{
  "hop_length": 160,
  "num_classes": 5,
  "norm_position": "pre",
  "moe": "top_k",
  "experts_per_token": 2,
  "pooling": "class_token",
  "beta1": 0.95,
  "one_sided": false,
  "ema_decay": 0.995,
  "epochs": 24.9,
  "warmup_steps": 300
}
Rows from block 7, named by matrix and row number. Rows with one number belong to one attention dimension. Each number is 50 + 10 x the weight over its row's rms, rounded and kept within 0 to 99. All counts start at 0.
# q: attention query, key and value (stacked) (model.blocks.7.attn.qkv.weight, 384x128, the q third), inputs 0-63
# k: attention query, key and value (stacked) (model.blocks.7.attn.qkv.weight, 384x128, the k third), inputs 0-63
q.16:61 68 37 55 45 41 60 41 63 54 44 47 47 51 48 52 45 49 44 46 57 44 56 46 52 53 50 39 54 61 46 46 42 45 40 34 45 42 43 74 45 50 52 46 51 42 60 58 41 64 40 61 55 43 45 64 51 71 47 36 46 54 31 41
k.16:50 35 57 45 51 57 29 55 47 43 49 55 69 54 27 54 57 59 41 59 51 60 43 39 73 39 31 50 50 46 44 47 59 51 48 43 44 50 43 48 48 43 57 55 52 54 51 53 41 49 54 50 40 45 40 68 36 48 44 67 65 49 48 54
q.17:59 43 45 49 54 57 46 46 52 47 78 46 59 55 42 53 64 49 31 38 36 41 60 68 60 43 38 61 38 30 37 53 58 60 50 33 57 72 60 51 47 56 42 40 47 53 40 51 50 64 44 60 62 48 49 51 45 51 51 64 42 46 58 67
k.17:37 64 57 38 56 64 41 46 38 55 38 56 36 50 47 59 51 47 37 51 38 42 43 41 60 69 48 59 54 53 48 56 58 61 34 45 44 39 60 58 49 59 32 47 75 52 49 56 46 59 70 54 47 45 46 51 43 52 80 56 35 65 66 39
q.18:46 49 57 53 49 60 41 59 44 27 31 40 42 67 42 57 60 38 42 49 39 64 59 39 58 40 45 37 50 65 46 70 41 46 44 65 57 37 40 54 57 46 46 48 58 61 48 63 54 50 48 22 37 45 52 40 53 63 58 41 44 46 32 54
k.18:51 45 48 45 54 57 41 47 40 59 61 49 42 64 52 57 48 41 49 43 67 56 46 40 38 39 50 46 60 49 63 42 48 45 38 51 47 61 62 45 45 53 68 68 50 62 52 52 45 42 55 43 46 60 47 44 36 46 50 60 73 53 54 54
q.19:27 39 70 43 50 70 48 63 59 65 56 60 55 37 45 38 61 50 40 36 77 28 44 59 51 49 49 53 55 66 55 51 50 55 62 55 35 60 53 54 50 41 40 37 52 38 40 35 47 51 38 42 53 61 53 48 49 61 47 46 39 56 52 65
k.19:60 51 47 50 66 60 55 58 55 48 46 52 60 60 57 56 58 64 49 70 43 53 41 57 54 51 39 42 56 47 53 38 43 42 57 64 33 56 50 47 31 61 54 29 55 73 60 52 57 42 51 43 46 32 39 46 35 49 53 75 43 56 46 47
q.20:45 56 46 42 31 54 56 63 29 44 26 41 56 49 46 64 54 58 51 58 50 49 46 56 44 41 67 43 54 32 67 58 67 51 24 42 42 59 58 54 58 35 52 47 48 45 69 58 53 41 59 46 61 34 50 52 45 35 42 51 57 31 65 37
k.20:45 56 41 40 58 31 45 31 67 37 47 65 41 43 23 49 62 59 60 49 49 40 55 54 42 44 54 53 55 62 45 50 54 46 57 42 70 53 43 61 46 69 49 53 46 52 66 51 38 47 68 54 57 69 60 44 51 55 42 45 41 36 31 58
q.21:56 51 50 57 54 48 41 41 52 53 45 55 71 32 42 64 42 68 29 47 58 56 59 68 41 48 48 47 40 39 35 62 35 39 41 69 58 38 41 50 53 29 74 58 56 64 27 46 52 54 52 50 48 40 59 72 38 43 46 43 39 48 54 49
k.21:35 54 45 59 54 62 51 56 72 56 61 41 44 38 57 51 58 64 44 39 46 62 32 45 62 49 48 58 57 56 38 45 26 29 53 39 60 38 41 43 42 42 38 65 53 43 62 31 38 38 56 22 44 49 62 44 53 44 66 47 42 75 57 43
q.22:44 33 53 30 73 60 39 58 45 37 49 57 58 50 38 42 43 39 57 42 46 59 56 34 54 61 53 49 46 45 49 50 41 53 37 53 54 49 49 37 47 48 57 24 45 62 54 39 50 56 30 29 33 45 42 50 58 59 49 42 42 49 35 25
k.22:51 28 62 39 38 48 44 43 48 36 67 58 48 56 50 58 54 56 46 48 54 50 40 52 39 59 44 53 57 58 47 33 54 62 46 37 43 67 33 33 60 67 50 47 51 52 43 35 55 46 58 54 62 54 56 52 45 57 56 53 74 51 41 55
q.23:49 55 36 71 50 42 45 68 49 53 31 54 31 62 61 49 40 62 64 59 37 35 43 59 51 40 51 52 55 43 44 33 51 55 39 57 37 45 45 48 64 38 45 49 54 55 63 76 41 51 65 47 44 63 46 43 19 39 54 48 60 35 41 46
k.23:53 46 28 39 50 39 43 37 67 66 46 47 58 46 59 52 46 48 50 48 60 48 72 58 47 52 54 50 48 40 67 40 53 53 42 67 47 61 59 52 51 51 53 57 40 52 40 58 52 50 49 33 54 55 68 60 47 45 55 31 40 37 73 44
q.24:54 51 43 54 36 44 55 65 61 50 41 46 35 41 58 57 50 39 56 42 51 47 42 41 34 35 66 65 68 43 57 59 53 65 52 38 55 38 51 55 54 12 51 55 60 26 46 41 37 63 62 53 52 52 51 41 37 67 35 55 56 49 54 59
k.24:35 47 51 26 48 34 54 43 44 71 39 41 61 67 63 57 39 50 22 55 51 42 59 50 41 40 44 74 56 37 47 59 49 39 56 65 65 42 54 40 55 55 46 50 48 61 46 51 65 64 80 36 43 39 51 59 53 58 53 47 52 48 59 40
q.25:38 49 63 41 35 37 57 37 48 54 39 51 63 76 59 64 41 49 47 62 63 35 55 47 52 38 30 44 54 58 36 57 61 46 42 52 62 48 69 58 72 49 59 59 42 57 39 51 46 43 57 52 37 55 40 59 35 47 64 68 56 45 53 39
k.25:63 40 52 53 56 71 42 63 51 50 55 44 50 48 64 56 48 70 60 41 31 50 52 64 52 40 33 54 43 31 44 49 44 58 47 28 48 31 66 42 58 42 25 52 57 39 44 50 69 56 51 46 39 51 51 42 44 37 45 45 64 71 59 52
q.26:66 48 51 45 59 62 51 46 47 45 46 38 54 70 52 66 56 47 62 45 67 63 45 52 63 35 42 47 67 37 56 51 70 44 54 53 51 66 42 56 57 67 43 58 50 35 64 42 48 55 58 51 32 39 45 64 49 40 50 59 63 30 29 29
k.26:69 44 49 47 45 39 49 46 46 41 44 58 57 53 53 41 56 49 45 47 54 42 75 53 34 45 37 49 48 40 59 48 63 78 41 39 44 61 47 69 58 41 65 41 39 52 51 54 45 69 44 50 58 47 39 61 29 55 45 53 68 34 60 63
q.27:58 61 41 47 72 47 43 34 75 52 44 53 43 55 40 50 45 64 51 40 45 48 47 52 57 67 50 54 61 65 40 58 20 31 53 50 43 49 64 58 30 57 42 56 54 72 41 35 46 42 55 48 33 63 53 59 47 48 61 50 59 61 48 50
k.27:61 45 53 75 40 49 65 63 51 47 57 37 46 61 62 61 60 42 36 65 57 58 53 42 64 52 58 50 44 43 57 72 49 37 43 36 49 44 47 46 51 28 62 60 42 65 38 41 38 72 16 58 52 55 57 61 46 45 39 56 40 54 61 53
q.28:34 57 47 51 24 54 42 69 56 49 42 49 47 48 47 44 51 45 49 60 47 54 49 44 45 38 63 59 57 59 62 38 58 43 42 45 49 56 56 54 75 49 47 48 54 63 63 48 41 59 62 40 52 59 66 59 44 52 39 62 54 67 52 57
k.28:49 45 36 46 50 34 27 49 51 56 48 44 65 59 51 32 54 48 60 55 27 58 85 43 43 52 50 43 44 59 40 55 55 37 54 67 47 48 43 52 38 53 56 34 43 57 48 70 45 58 67 43 55 34 56 55 48 52 35 33 40 34 53 42
q.29:51 52 57 55 51 54 60 48 58 42 38 60 39 52 44 58 70 49 42 63 33 42 47 20 50 41 81 52 55 56 45 42 63 61 34 41 38 45 62 45 49 36 56 62 55 46 48 52 35 53 56 61 51 44 59 37 48 64 47 54 44 64 53 61
k.29:49 61 49 47 57 56 48 59 52 43 55 68 69 61 52 58 46 45 40 65 59 37 63 29 55 37 61 66 49 54 34 52 42 61 46 46 42 34 61 34 43 60 50 56 50 43 42 64 61 50 64 52 55 56 57 42 63 41 55 36 48 49 35 57
q.30:55 49 33 54 44 48 37 49 66 56 68 44 45 60 38 58 44 42 58 48 72 43 50 49 42 59 69 45 55 43 50 26 43 44 64 66 54 61 61 59 29 53 37 54 47 46 45 55 47 45 48 42 62 56 43 34 44 49 56 54 52 45 46 64
k.30:57 51 50 33 46 32 69 44 28 67 66 52 48 58 61 53 45 31 41 58 47 39 51 54 51 51 54 49 35 44 60 53 46 60 52 62 54 49 53 42 43 47 35 57 57 33 51 40 44 45 59 44 60 52 29 46 58 41 56 44 44 50 41 43
q.31:53 47 62 47 62 34 59 35 44 38 52 40 33 59 61 49 49 55 65 63 42 50 52 39 42 44 51 53 38 48 51 61 51 48 40 43 59 50 68 60 37 35 55 56 46 44 49 62 37 26 46 55 33 54 53 39 57 40 57 45 67 62 58 40
k.31:54 49 50 56 37 31 54 52 46 55 58 37 53 47 46 49 37 42 43 62 40 60 42 47 49 38 42 76 46 49 51 71 57 59 46 26 61 47 62 65 61 59 56 62 52 41 42 55 45 36 36 55 38 55 63 38 58 48 56 37 60 38 35 49
q.32:61 54 55 51 57 48 52 64 43 34 68 38 32 52 44 62 42 43 46 56 59 45 51 37 43 48 32 46 39 52 59 44 57 32 60 49 58 54 52 51 57 52 64 31 41 48 53 52 58 42 57 42 66 50 41 38 25 47 61 61 46 39 64 51
k.32:49 30 45 56 56 46 43 40 53 64 29 56 47 46 31 47 67 68 71 41 51 46 47 57 55 51 50 43 64 45 50 54 60 41 56 62 37 68 37 46 43 49 43 57 56 33 44 38 48 54 58 46 56 42 38 46 69 58 42 43 46 47 48 54
q.33:63 38 45 54 29 40 34 52 55 54 49 50 56 49 44 45 53 61 59 64 54 52 45 49 60 51 62 35 45 45 42 56 42 61 49 42 51 44 60 59 56 44 48 30 53 42 46 43 50 45 57 54 42 64 57 38 61 46 58 48 52 39 48 68
k.33:36 56 39 51 62 55 56 57 39 39 44 50 53 55 32 58 51 56 40 45 35 47 40 63 58 63 36 54 43 50 61 51 37 43 52 50 56 48 54 62 66 35 60 48 50 36 57 61 43 36 44 63 56 45 57 38 36 54 51 52 41 42 47 38
q.34:47 45 71 55 85 46 52 42 71 46 60 57 47 44 50 58 52 67 47 58 46 64 77 45 51 53 47 43 54 52 51 62 43 63 36 37 39 51 50 32 49 48 47 57 41 45 48 48 29 50 67 54 38 42 57 49 35 29 66 53 62 53 56 49
k.34:42 65 54 23 48 67 48 43 54 51 55 63 58 51 37 33 36 58 56 50 39 51 58 70 52 63 54 60 44 47 38 51 48 48 60 51 62 38 55 63 50 58 52 41 27 39 62 58 24 50 76 50 52 41 54 49 56 46 58 50 60 49 47 37
q.35:53 45 67 37 39 56 42 36 42 33 62 47 52 65 51 63 69 51 48 24 39 56 58 36 42 71 41 52 44 42 65 67 46 62 33 50 58 57 37 44 52 36 46 31 36 58 51 55 35 65 57 50 39 57 51 37 51 40 50 59 52 47 61 56
k.35:49 48 43 37 71 63 46 65 50 36 55 59 48 39 35 40 40 47 57 54 46 54 32 44 37 61 46 53 41 41 60 72 45 55 76 53 51 30 49 35 53 50 44 28 54 43 41 66 40 56 49 52 59 50 41 52 46 42 48 25 43 43 48 48
q.36:53 28 43 36 34 54 52 49 51 63 44 61 63 34 53 50 44 64 41 34 40 49 51 49 52 43 57 44 53 59 54 41 66 55 54 64 50 55 52 38 66 65 63 65 50 48 38 44 57 57 32 44 58 42 54 60 45 55 39 37 50 65 39 37
k.36:53 67 51 51 36 46 48 53 56 50 43 41 53 53 66 45 43 43 34 54 42 62 50 57 43 49 43 42 52 25 49 37 53 47 62 19 45 45 53 29 47 65 65 43 54 43 45 54 50 57 25 44 45 53 65 59 40 48 44 41 39 53 54 63
q.37:38 64 55 51 36 47 48 51 35 52 67 57 55 55 61 44 59 64 41 45 56 44 61 66 48 32 51 45 48 44 49 45 39 35 35 49 53 37 45 43 58 63 33 65 59 46 51 55 43 53 48 11 41 50 41 43 43 58 61 32 57 63 41 42
k.37:53 53 61 63 62 36 64 51 55 57 47 52 57 53 53 62 44 45 65 50 63 47 46 49 26 64 56 43 51 36 53 49 33 70 62 49 47 31 53 37 43 56 60 52 51 40 58 65 53 56 36 49 60 59 58 46 51 51 46 56 63 37 44 48
q.38:63 41 54 37 57 40 49 39 60 40 63 45 62 41 49 49 65 41 28 53 58 42 63 61 58 45 49 53 55 64 61 54 49 58 58 47 58 50 48 43 54 44 59 36 35 48 50 63 34 62 48 57 52 51 62 40 31 48 40 39 39 34 52 52
k.38:32 59 44 43 38 54 38 55 48 71 55 57 53 41 64 45 48 63 58 42 39 38 61 50 66 46 46 55 46 54 48 64 58 27 61 53 55 43 57 49 51 71 45 61 61 40 53 41 37 62 53 45 65 47 52 54 60 68 45 51 44 55 60 33
q.39:54 58 36 50 60 39 51 64 39 44 53 56 63 31 46 55 59 74 49 46 38 64 45 57 56 39 56 47 53 55 73 44 40 66 46 42 58 54 58 46 55 49 49 57 38 44 50 48 55 53 50 42 63 70 50 65 30 64 69 51 48 36 47 47
k.39:60 49 60 59 50 45 50 39 55 64 53 43 50 58 52 33 60 78 53 52 42 54 50 69 35 60 48 45 63 38 45 61 47 36 55 28 68 37 70 43 59 29 50 58 55 39 33 37 44 41 54 53 38 59 44 63 55 64 44 34 46 59 58 53
q.40:35 43 58 54 64 45 42 45 47 49 47 53 62 44 59 47 44 45 49 48 49 56 64 55 69 43 59 52 63 59 45 58 28 33 51 54 49 52 39 38 42 28 41 45 57 46 35 46 44 40 61 57 37 43 50 48 54 35 77 47 72 60 64 49
k.40:42 49 50 53 51 48 72 52 65 55 65 39 67 65 52 51 56 72 47 38 33 46 55 54 53 42 54 55 44 70 57 39 39 26 46 30 63 69 49 49 69 40 55 44 53 56 65 64 38 47 71 48 52 58 67 61 63 58 46 68 51 59 49 50
q.41:57 55 63 41 53 83 52 35 56 45 43 69 51 40 52 56 57 48 56 70 56 52 39 50 40 63 46 49 70 49 61 49 59 58 63 61 58 43 43 49 44 53 38 61 43 49 54 48 48 50 48 51 35 50 68 32 48 56 42 43 41 46 61 48
k.41:55 37 37 42 40 59 43 38 65 55 42 44 60 38 38 34 51 49 61 49 62 27 59 68 52 46 60 58 47 42 42 67 43 55 46 47 64 45 60 56 42 43 39 60 61 52 40 54 43 40 39 54 52 50 42 51 60 32 54 60 46 49 36 44
q.42:58 43 44 38 35 57 42 43 54 63 61 53 39 47 42 44 66 39 51 60 38 42 55 50 65 48 43 59 72 40 71 54 48 50 42 49 36 57 59 39 49 51 47 52 42 43 42 39 49 44 45 59 56 62 61 46 53 49 65 34 50 37 39 48
k.42:48 45 46 40 48 84 54 45 54 54 45 49 44 38 63 55 51 37 64 44 48 26 44 53 60 51 37 51 51 43 19 68 57 51 44 46 51 45 59 54 44 55 48 51 37 46 35 50 44 44 55 44 37 38 56 44 50 57 44 42 61 45 54 47
q.43:54 59 39 60 61 46 59 32 49 52 72 53 60 44 43 47 38 45 49 69 75 48 39 56 55 62 52 48 60 52 50 76 52 46 53 52 33 51 54 63 55 43 43 35 48 34 25 53 46 44 45 51 44 48 50 54 48 55 56 33 56 62 57 46
k.43:53 46 37 36 49 70 60 70 52 66 62 44 43 51 60 54 61 55 53 51 46 33 61 43 71 49 51 70 59 54 68 50 51 31 39 59 50 44 60 49 44 43 57 37 57 62 56 53 48 68 65 49 69 51 53 37 62 57 56 55 59 44 52 31
q.44:54 41 48 57 58 53 60 56 46 29 44 49 22 45 60 52 50 49 40 54 47 58 41 45 46 44 40 58 48 51 49 51 40 56 53 34 41 51 53 58 35 49 57 44 37 48 46 41 35 47 56 62 62 56 47 33 36 47 62 59 41 41 56 54
k.44:54 45 36 48 49 45 36 43 32 54 61 60 65 48 39 38 54 51 63 41 55 36 44 62 46 43 53 53 39 52 48 58 53 39 42 66 58 57 47 52 57 52 44 80 45 49 65 57 34 42 61 37 49 59 46 38 52 47 49 62 59 52 58 55
q.45:58 63 49 66 53 51 41 37 62 60 55 58 54 52 57 61 58 37 66 60 78 62 51 49 48 49 58 53 54 34 52 51 50 55 55 41 39 40 73 50 29 53 41 64 44 55 42 52 34 47 63 65 32 52 59 49 46 46 57 44 54 62 50 48
k.45:47 71 43 34 46 67 65 49 63 49 60 57 38 63 57 50 39 54 46 33 44 59 42 64 56 57 32 55 56 32 49 47 64 61 53 55 60 36 52 68 53 32 48 54 38 48 69 42 52 64 43 53 48 47 56 57 52 44 55 64 57 36 37 33
q.46:46 42 35 54 44 52 43 52 60 35 56 55 45 44 39 59 55 52 39 40 44 42 55 40 55 53 29 36 54 61 55 50 41 41 60 57 57 60 51 59 57 39 61 45 58 41 41 62 47 58 48 29 50 59 46 53 41 50 69 43 55 47 38 57
k.46:47 49 40 50 59 55 69 60 75 53 46 43 68 47 50 44 60 53 47 48 40 50 57 36 61 43 47 43 46 52 60 33 47 36 80 40 51 56 45 32 60 38 51 59 60 39 50 37 52 58 58 65 49 53 51 51 54 60 40 60 49 56 37 51
q.47:64 40 66 55 26 35 56 37 46 51 66 51 50 48 47 58 52 37 38 56 45 56 59 51 49 48 57 39 40 51 52 58 50 62 55 30 58 47 46 47 54 33 60 52 55 44 49 59 46 43 42 53 40 31 57 41 51 52 63 45 43 40 45 63
k.47:61 47 60 59 62 63 63 57 40 46 39 53 71 49 34 56 56 54 63 38 27 48 42 49 42 66 54 53 30 52 64 57 41 41 54 65 38 58 52 58 62 45 42 74 63 62 55 40 41 45 58 54 66 55 31 58 50 58 58 56 42 57 40 42
q.48:53 39 44 49 68 59 57 69 58 61 56 45 65 54 29 43 47 56 43 53 38 46 72 36 49 55 45 39 62 47 54 60 54 53 50 42 64 58 45 43 62 59 48 44 38 46 38 47 38 48 39 41 58 61 39 50 59 26 56 59 45 37 47 40
k.48:57 39 60 31 54 55 50 49 35 50 47 64 80 51 44 35 57 58 56 43 71 54 54 47 48 41 54 47 51 55 59 49 54 66 55 41 38 38 47 33 62 49 46 44 55 61 51 39 41 44 46 39 53 40 61 60 58 48 43 51 48 27 39 55
q.49:44 56 62 48 56 50 48 51 33 58 55 46 45 35 56 58 55 51 42 40 59 75 30 50 44 44 68 46 46 59 55 43 55 56 49 63 51 27 38 51 36 38 45 54 47 64 47 51 54 44 64 54 34 60 52 41 53 54 54 64 45 67 52 52
k.49:52 58 43 66 47 41 47 54 53 50 53 51 53 75 40 46 39 68 48 46 42 66 48 51 33 53 53 53 43 37 56 45 63 29 59 40 64 56 55 31 49 51 53 52 59 48 66 65 46 52 36 52 46 63 44 54 44 66 42 49 37 39 53 65
q.50:57 36 43 58 52 55 53 33 33 79 53 52 47 56 58 35 33 53 59 46 41 33 54 45 50 53 60 57 56 48 44 56 69 44 59 54 32 24 51 57 53 46 43 48 52 45 30 40 50 44 53 67 56 45 45 37 58 59 60 53 57 75 55 36
k.50:49 30 46 57 41 54 62 65 38 58 53 39 62 68 46 48 49 54 56 50 63 45 51 52 62 48 42 63 46 53 48 46 48 45 42 36 58 54 46 38 51 44 55 38 43 63 41 55 55 52 54 37 39 50 56 46 54 44 51 62 60 44 55 65
q.51:43 49 53 52 61 40 42 61 47 47 55 36 67 70 16 52 50 50 55 48 55 49 76 66 70 44 50 45 65 52 43 43 30 69 55 60 35 49 51 41 70 52 33 64 46 49 41 64 55 35 53 59 49 46 53 32 59 50 65 35 49 39 41 37
k.51:56 43 46 43 51 53 61 56 50 43 73 65 45 58 66 49 54 43 62 56 32 38 60 41 64 54 49 47 43 56 36 42 55 56 60 37 26 40 53 45 57 46 63 49 37 42 43 47 35 57 56 55 60 47 51 66 65 49 49 68 54 59 53 57
q.52:49 66 47 35 66 56 52 43 48 32 43 55 53 43 30 52 56 60 45 45 48 61 44 41 41 47 37 60 58 62 54 59 34 63 64 58 39 51 39 59 52 46 45 46 65 56 36 36 55 33 53 47 16 24 57 50 45 43 52 53 38 35 45 31
k.52:53 64 50 41 42 56 46 66 56 62 60 49 59 43 64 50 45 51 35 52 42 47 59 51 37 59 73 40 62 46 43 37 32 43 44 61 64 60 60 58 49 47 43 35 32 41 45 54 41 60 59 70 46 44 46 59 59 38 45 73 49 40 47 62
q.53:35 43 48 50 24 60 63 68 58 43 47 43 69 36 54 62 53 42 69 48 48 47 38 32 53 67 29 41 51 41 54 56 41 54 40 58 53 60 49 54 51 52 39 48 52 42 42 51 63 69 40 52 54 31 45 60 61 35 51 45 54 34 55 55
k.53:54 64 64 44 70 52 50 51 73 37 54 44 30 47 53 53 64 49 43 68 52 48 33 51 63 54 59 43 49 57 54 45 51 62 66 57 29 45 59 23 57 43 47 31 56 46 25 46 66 71 58 59 63 55 36 64 47 51 51 43 53 48 34 63
q.54:49 73 54 61 38 56 35 61 41 28 45 61 48 49 61 57 59 39 44 58 58 61 33 46 73 51 39 60 59 37 50 44 50 57 51 56 46 59 43 37 53 49 52 66 45 61 65 56 60 64 60 56 57 51 54 45 38 29 49 49 45 56 47 31
k.54:66 66 32 55 47 49 55 42 52 45 60 58 44 35 38 48 42 36 63 43 37 28 47 61 52 43 53 55 46 38 30 68 40 54 41 73 40 49 62 54 50 34 50 52 39 43 50 53 53 39 51 42 44 51 52 52 52 50 42 57 52 48 52 54
q.55:47 57 33 36 58 41 49 50 43 51 32 53 50 55 39 54 55 46 46 45 52 65 51 36 60 53 34 66 49 64 58 52 40 55 46 45 58 40 36 55 40 57 49 57 62 60 45 64 63 39 55 63 49 54 46 37 61 59 47 58 56 40 55 34
k.55:50 55 56 46 39 71 42 59 57 58 60 45 49 67 54 43 61 55 41 64 58 54 53 50 35 43 55 45 46 53 60 33 68 40 44 49 55 48 61 38 58 51 51 36 52 40 51 49 51 47 37 45 65 68 44 64 40 52 42 55 45 43 57 69
q.56:48 31 64 37 52 50 57 65 26 44 46 56 62 69 44 75 62 49 48 36 50 48 47 57 56 62 57 61 45 51 56 61 60 49 54 73 40 54 34 59 66 55 42 40 52 49 42 56 54 54 48 64 47 32 62 49 55 52 28 46 67 42 57 26
k.56:65 48 40 45 62 42 33 57 62 53 51 41 37 43 58 42 35 41 55 49 66 40 46 49 44 45 58 37 47 38 65 55 66 33 52 46 32 49 56 34 52 49 46 50 47 58 50 52 46 63 61 46 61 53 41 58 48 60 48 49 29 49 67 58
q.57:41 46 65 57 27 16 42 51 55 61 60 54 44 61 53 57 54 56 67 48 56 54 45 48 62 28 51 59 45 49 52 41 54 36 74 50 69 47 47 53 36 52 55 44 56 50 30 42 48 46 42 51 59 43 39 51 44 38 59 53 52 43 43 55
k.57:61 47 73 49 40 54 50 49 57 57 49 43 67 52 75 45 51 36 50 44 52 46 47 63 53 57 39 37 51 57 49 46 37 38 61 61 56 61 43 52 56 32 47 50 49 41 48 35 67 28 49 38 50 39 35 53 51 63 62 35 28 60 42 63
q.58:55 49 62 32 44 45 47 68 63 42 63 58 50 69 27 69 49 56 54 48 61 37 60 35 58 43 54 38 69 58 57 55 41 54 65 45 25 50 58 45 50 48 73 43 50 43 56 36 51 63 41 53 53 31 46 33 52 35 48 52 60 38 55 49
k.58:48 55 40 34 59 51 44 45 46 50 41 47 57 49 64 33 57 54 55 42 43 41 59 39 54 55 46 52 54 39 63 32 43 49 55 52 31 55 42 54 48 57 44 72 48 41 63 47 44 52 68 67 71 57 29 59 51 55 50 52 31 62 45 60
q.59:41 53 42 59 38 31 57 49 58 47 43 36 56 64 60 50 52 35 43 52 44 38 37 45 46 58 48 45 62 42 50 79 46 63 54 35 44 53 68 57 57 29 39 66 38 61 44 46 44 58 52 63 57 44 31 66 53 61 48 38 46 40 49 57
k.59:49 59 59 57 61 56 45 62 45 36 61 50 45 44 56 54 35 56 33 52 64 52 37 50 54 36 38 62 38 66 43 76 46 58 50 53 43 40 39 56 72 61 50 71 31 44 38 53 51 48 65 61 39 56 52 43 49 52 45 60 39 41 53 42
q.60:47 48 50 37 61 69 53 41 48 46 43 57 53 51 55 33 46 56 50 71 38 48 49 45 48 43 47 44 55 57 30 23 57 67 70 56 46 45 40 36 32 51 39 55 47 48 59 56 42 67 53 47 53 62 63 28 51 43 40 57 57 41 63 49
k.60:43 54 44 49 52 38 48 51 51 50 73 53 50 42 47 39 49 59 47 52 65 41 51 60 50 46 58 39 56 77 34 32 63 46 58 38 45 41 45 47 56 43 52 48 60 42 64 62 42 44 50 50 37 56 41 69 42 29 45 44 50 60 46 47
q.61:31 54 70 44 45 52 37 77 43 58 47 46 40 57 44 59 37 56 52 55 36 43 35 45 50 35 40 57 49 38 43 43 49 52 70 48 34 45 47 51 67 64 45 66 58 45 63 28 47 46 47 44 66 46 47 53 30 51 59 51 37 41 50 57
k.61:61 41 51 43 50 37 47 30 43 53 41 44 35 40 55 50 57 43 41 55 46 32 62 65 63 46 59 50 53 48 46 57 45 46 48 45 51 36 40 43 42 71 47 60 40 42 36 33 42 39 75 52 60 54 47 34 33 38 52 60 49 59 35 61
q.62:54 48 57 52 67 59 65 64 76 35 51 44 72 46 41 62 54 59 42 63 62 61 58 54 45 38 52 51 56 36 55 50 47 53 58 44 59 48 60 32 23 47 58 62 57 58 51 47 45 49 49 37 55 57 51 49 44 24 57 70 40 61 55 50
k.62:50 42 72 45 49 46 50 37 39 71 55 57 56 45 53 44 56 81 43 32 37 51 67 53 39 38 48 36 63 46 67 48 48 61 46 50 49 53 50 47 59 52 58 40 65 35 72 47 48 45 44 63 46 41 49 64 60 62 27 44 44 58 52 42
q.63:59 45 41 37 44 33 35 63 37 61 36 47 54 64 67 31 63 36 57 51 49 51 51 46 42 36 46 44 65 38 61 44 54 47 62 43 42 59 34 55 34 44 49 30 41 60 53 52 60 52 35 55 40 43 43 51 58 43 43 51 46 38 46 43
k.63:57 55 49 62 56 44 62 59 73 37 53 52 54 64 43 47 41 47 35 40 65 56 30 45 48 49 37 52 51 65 37 51 46 42 55 52 33 56 43 58 54 31 45 60 55 62 49 48 56 49 42 51 38 57 54 66 35 44 68 46 46 57 36 61
q.64:48 54 66 63 53 45 56 57 39 40 31 38 64 53 54 53 67 56 39 43 53 49 47 51 56 59 56 55 52 37 52 46 66 73 50 44 48 48 60 59 70 36 62 69 53 56 29 74 58 43 54 52 46 58 57 42 50 51 52 47 45 70 55 40
k.64:38 58 37 37 54 58 28 57 35 54 53 52 45 57 45 56 42 56 59 40 47 55 78 51 43 56 48 59 50 65 45 72 44 57 50 62 68 60 41 66 70 55 62 55 35 41 46 48 57 63 62 71 34 46 58 57 63 46 38 59 47 46 48 47
q.65:41 45 58 57 65 50 54 48 49 43 61 53 40 46 43 49 59 52 43 40 40 54 74 75 54 45 46 49 63 44 64 54 49 36 40 59 53 47 61 60 52 50 45 63 51 56 33 50 54 51 44 62 29 41 56 48 48 53 46 55 43 67 61 44
k.65:54 69 37 59 44 42 41 42 52 60 38 44 53 75 33 67 49 59 54 39 56 62 50 43 74 73 57 63 52 55 60 58 41 57 53 57 54 33 41 45 51 52 51 53 70 59 53 40 45 52 39 65 40 61 59 49 54 47 44 38 57 56 50 41
q.66:27 45 59 48 55 49 44 52 49 42 52 47 50 43 56 47 57 43 49 46 78 56 47 61 55 50 36 35 53 48 34 45 41 51 57 66 29 34 34 63 50 69 60 42 45 59 58 51 41 72 66 42 42 55 49 44 42 45 50 47 50 50 60 40
k.66:61 43 48 48 65 54 50 36 62 63 54 61 32 61 60 64 32 39 50 45 35 35 53 56 53 45 57 41 46 44 51 66 34 61 64 31 62 48 50 41 70 62 76 45 41 57 41 46 59 58 60 51 51 48 47 42 54 52 50 52 49 49 33 38
q.67:54 34 50 23 46 47 58 39 60 47 63 55 47 52 34 62 44 57 31 59 46 49 66 69 46 45 37 54 43 57 51 63 30 64 66 46 50 48 43 72 31 45 60 45 46 41 55 35 48 36 62 38 53 49 50 33 42 45 54 56 39 39 69 55
k.67:33 42 64 51 50 51 43 69 41 37 43 66 42 54 54 55 61 51 45 44 64 48 52 53 40 59 48 47 39 28 44 37 64 49 44 34 49 53 57 52 50 55 49 45 60 56 37 41 66 52 19 53 50 44 44 43 57 48 53 45 59 53 67 71